Rows from block 10 of a small image classifier, named by matrix and row number. Rows with one number belong to one channel. Each number is 128 + 24 x the weight over its row's rms, rounded and kept within 0 to 255. All counts start at 0. Numbers have three digits each. After the name is the row's rms in percent of the matrix's.
After each channel's rows are labels from the 100 images, of 14848, where the channel reaches its highest value: "strongest on" is what is common among them; "patch colour" is the nearest of a few named colours to the mean colour under the peak. Only what is clearly more common there than usual is listed. The data: rendered dice on a table.
# convs1: 3x3 conv (model.blocks.10.convs.1.weight, 96x96x3x3, each kernel summed), inputs 0-95
# convs2: expand pointwise conv (model.blocks.10.convs.2.weight, 384x96x1x1, transposed), outputs 0-191

convs1.68 109:149117153106139186120151180112107169098144138116122167087187124107144131123132116139132131102148099137146207111139113136127137162119106108085121128139108121112158124120084150132115135071119098137100110114101135108168114143124119109152153130115125115129120130130173117136114126114120079086
convs2.68 107:124128114133127133161168134135115136152121140119114113106125143084114101112120085125132156120138139078131130093141127152103106129152118168113147118087119134151138108113145083141136147148131109137139126164134113131147165121128140125165132120135167153075101131133141126124141148139174160127118102082134146084126129112171123127154092133130109171110119132109131128131133124118082106124128113110127134086100138152121118124099108125060136117151128134102121151121096133139132129110074128162151136111088121115144154088078118125100145155124128118150105143123127122097114148147124134143
strongest on: three on top; white die
patch colour: white

convs1.87 085:087114140063080126137117106165116116104090132083169125136120154093119155115128138165124111131164096118133129136107089103088116095124131100131117105142144165128144110118114127109104115104121115113111137074128142117110146124137139109087146143139130075103123111115182111073133132170131151130
convs2.87 106:136124142113090132082153119134139098102114113138129165117139141163123119163179085136132127140132122135137128093104145124113144113131116144129127189158106130158141137164138137126112160142125135135092075196127109090118076125179120137147125157132099134104128112136113136109116136138142092135152136114117103068127147094106144129116162132124147144140134125115128131140129126128107126129125149121125160118160119108130132126091108144150174126131132127138079137109132094136129136127099131167148166117091122139136165056123131138135161122095127083142153112148138125121154108122115128130
strongest on: four on top; white die; total: 4
patch colour: grey

convs1.43 079:101115141126110076133109107141096104153117130098135092115142095141089122099117083131075152124123135122121163117149135147155108100145135093141130115104117136135104123108099142115116115073131093093144140133099141122138107144096124121153111131077068085167103143146175120139150106125169156125
convs2.43 101:130119110153113084159111129140144117109141095138162146106129106137129109199130143116140161140169128141108124105100116143154129141211110126133140099137150128156163162109152120136139124131130106147125131175124108133123114115088150146130136102128143108167131105136120108128143182106176148124132096099112128117129162147095094172178079136100135151141116140114130126149131122133142102117167145102135078126123116135122140127151161151144080136171117139142156187080154118117141096129119117091122105127115168133135089121101149135159143036144127148128122137144125126117126175117124131110
strongest on: two on top
patch colour: pink

convs1.89 076:108126095127087173134101130091164155138131117136133150118167144124083099133139143124125102180141148124168161107132086136110153126125106146167133102129143111146109156131156089108111124081119132089120129140107141088040126150129138100142141175131115145113104130133126113123141122141127142172
convs2.89 098:123108163139144122121130139092108132117115147117127114153128105167132093159104142130132145111154114130117134128177140119151142186154118136139113070104064129120105117091161162126113109136115115140111108143127140114145144134176136129090120182136099105113116131130155130123103110133097138118101110117142123068126131128076151165100168127177119122139123131146132146133118123107110125094111120113114160160134146116080115128149159123151095137142127154159090123118095140140125133099098125142144139135145132148102102117085133128169201126108128151127151079136132117107141158101122129135
strongest on: six on top; white die; total: 6
patch colour: grey; pink

convs1.55 106:124142151147122150122138083133086095163142128130154077110134131106124096098104128132135114087080124140121127080144172123140128135134129142088138109103146106151069094109106137124124147060114114138102133136127142128165154147105141128143103139141162136131124129129179142099140093093120083092
convs2.55 104:123132142155126161175131140128131109145135097131130139121141068059110146137230100127093123099144128138120126131124132101140142140144135092143119133123152123115125177095182153126155173149122127150112135123126138135131172128118123130130119137128126139125119140175127133106145119124207134131144135108180071100130129155144131133090138120157167141115121128128127147117120129139168119141089130124130142127115136132111121126125144127111168146099131137161111152133060163123117127144113139112141183158106143118063150119065111125111127075129136136114135148112141150052112101119118125136
strongest on: three on top; white die
patch colour: white; yellow

convs1.95 134:087118105083056095133085113102128127104121107068130186173124119114110166117117127151116139123163117116111118119139133109144120110136163102144125136113114138099167121115159136131123125136113128120130128094113136171151114117150124115141167130091108067114099115136190120099113135133124143107
convs2.95 096:126124134128124142153143123122117142111108154117133156144130109133129128170126107122156162155157116089118129098137128138108151101128140130130184165108134122135132120107175089114154117165123118146145139110134130129112133121145197138155127177124114147138121136125117108155115137120206064128140104113141137148123132109110097215134096112129096152136135127129114143125127128126181134121114143126127157077080138107067124127154159142130132168144126103146159154105080123152130155112106134117155150112149087100124145144160113118153144132132127136108137136122130130140181081132135129127
strongest on: four on top
patch colour: white

convs1.4 171:084120111086069107136079129119151163120122124081133184155124138113114166166114117154121141164165097110124120133125086107121122117126164104122124144098103134115180128133147129131142109088126131125124123096120134176147103128164121131143159147084126091132092125121155116088099144138125113109
convs2.4 110:132136172141121173120111136144132121017131120123135128107123095158114089131068129129156126157129090134120135115118122189099141107139102130106085135121146128145141123081129112131105149123125109123096128179125138109120152125153192118195129095124166149171117135151137140130113126136152146122112130105120119102130134168159085194123126128067118130144077128118116116121134133126097115147130132136125179133119118130118135133136114117094185117130128113209167091128117081133124140113126126155114190090075137108121144121177117109077167128113127121149113120106123117139145104135118130122
strongest on: four on top; white die
patch colour: white

convs1.77 127:190116128157104181149117169154101119102129131091133106116168150132147120136140132150131148088077121121132156114112143145140139135115132112139127104138093117114122135124116120130170132084118119127138131106134136150127076119096135119131155155105124102119097129134236135114104122091128108108
convs2.77 103:119120148125151168114117120110128145113110123131127095136129158129132151156168103127147145126125139157123132114155139102113116079128091127149124130122155123106121146116135110137107143170114122145156168101130123170117115126097102123126134177130117150170111126139131113128169163123110147124168117114134105122134124109106093121052101130085134158108156127131134144127121130123157130114092143118130124120056122143170143130138146130083122113131128129135154140119170182174138116066138132147140113087095096133127125117080106127144051118148130158123083182145125125091093113150123128131
strongest on: five on top; white die
patch colour: pink

convs1.0 079:167104149148134085137172111188159143146113117124095136137123171131161111137102114112124101143164134167113067111131119139101125108123108121130134132138146140101120126131120185123138113037143080122151131117092126106157109102174103115123154117129112129127132126116147105112128139115112100117
convs2.0 099:130112154100137136090112123161128131173111174131121116107118104121136129079098096123126122079154128108123131121147129101171147150149133112118139055093138129118122140129092100135122097158129118098121136092129128126139132136154143130062130116137152161117130119162141130125152138133100170130129103145168147103129124100079098171092147127143113143160107129135123132124135126129116124112138124139131129132141105127078128133114101129069113113101135124078102163119108148103110144126119115089120118153127166119115114119124137134094136126103124066145137081124116110107154145130115119119
strongest on: six on top; white die; yellow die; total: 6
patch colour: grey

convs1.45 156:168112117182136145099114149170135154088124117106130164082162163093151127114131103150126121131135088117125166080117147100147120124127057113133127116174115121113150133120115123128097120108133106113097128085115118076129110114134107124143158169115112103127104125122189139132110109118121102119
convs2.45 108:137121110113126113125136117129129118152126124128133149115124121110149114128109107129146111127117147117138129107127135123153170070115121121172098119123142129154119127150145100116125123172134118117087143143129125153112145130111141129212130112135161111116155133107143122135117138124141169141120110085138089113136155101149056135153142119125135132187072126134118170141124129129148117128071126115132092165116114119143133137164088137113121117122134122122148166132127147164136108091129142152152153130109136103159141117092139143146133124082129107132126140145122162096124157131132126135
strongest on: three on top; white die; total: 3
patch colour: grey; pink

convs1.72 070:103127101134120118137101095124146110172104110124121087145163093097103118117112142106109132134110156155115151128137120125154121066137170112138114155115119105126099131107159141097151139118087143150106105123115104133144072104098127108111180073091112103093088089135125123139122126171139097125
convs2.72 098:127068133179140155148020140107120131164155129122126118119120102144131127121128126133141119152165121144145135140099141107126096089126144120133140090086158132154100142167099132122148171135132139149132136121129121127124087125138159129136133100133113179141120139154126133149150169141096116129128135208109117119122143135133079118162130164141117138205128126133131123125138128106108140153114146118120152109110122127171126127140101137127161112185130137167064114121144146133143110108133147140134109131143183111073093122135116134185139124107126152120148180158133147128108133137124129146
strongest on: five on top; white die; total: 5
patch colour: pink

convs1.62 082:166143073121128091167124095130133110186115124112141100138082150124100081105131136122087120123119141108154082131153130090114111127119124118129141137143171135084085119129127095140108119118151092125127127113116152157169075100146156129133118142146119123093097125150142133078091107158131113121
convs2.62 093:120125066103148132126127121107126105144124139137120099125096141101131163164135141129146110143101108059133127132105127070114146121169159113175122171060168123161098142151150159132124129149128127136101118167135116191129087130125154127111142138120138113089145134155113135143114109097175115129146148142116145141136128064171151150128170126140155137128160134126139116115133117119174129149147121137121097121162129155133130125141127125155113110158127123151116115131176112126145144152095140135114150122090098114189091132129135136151137156127122161156124121158137098117068112125121125121
strongest on: six on top; white die
patch colour: grey

convs1.56 091:077134142131101141094075141104126145089156117118075093093174110121143131101128105045142095089115118114146140081093114108112133123111110168147146132153145136155111148129158113144128127171127124125121132110104096109112143112110132140088117124114145126115145122126101147116144100148110109169
convs2.56 101:128138132134140117124139137126123140154128119115110116124127120098145117121216099129185138129100133159115130102145134085088149143135073146076122078119078133059149097158171091139126154130135112148149129075131138111137172119111201115135126089144117131140139131142117136150142121160134078132135129156120091126130126110107153074098155116112126101128134119136128129119128133124140132132133151142128121140168131113143133129106112123134105107162128128157112132152123218152118145134153121137138127148103135128138134086166139133114118133120127148148105121133138136118082117156132131135
strongest on: three on top; white die
patch colour: white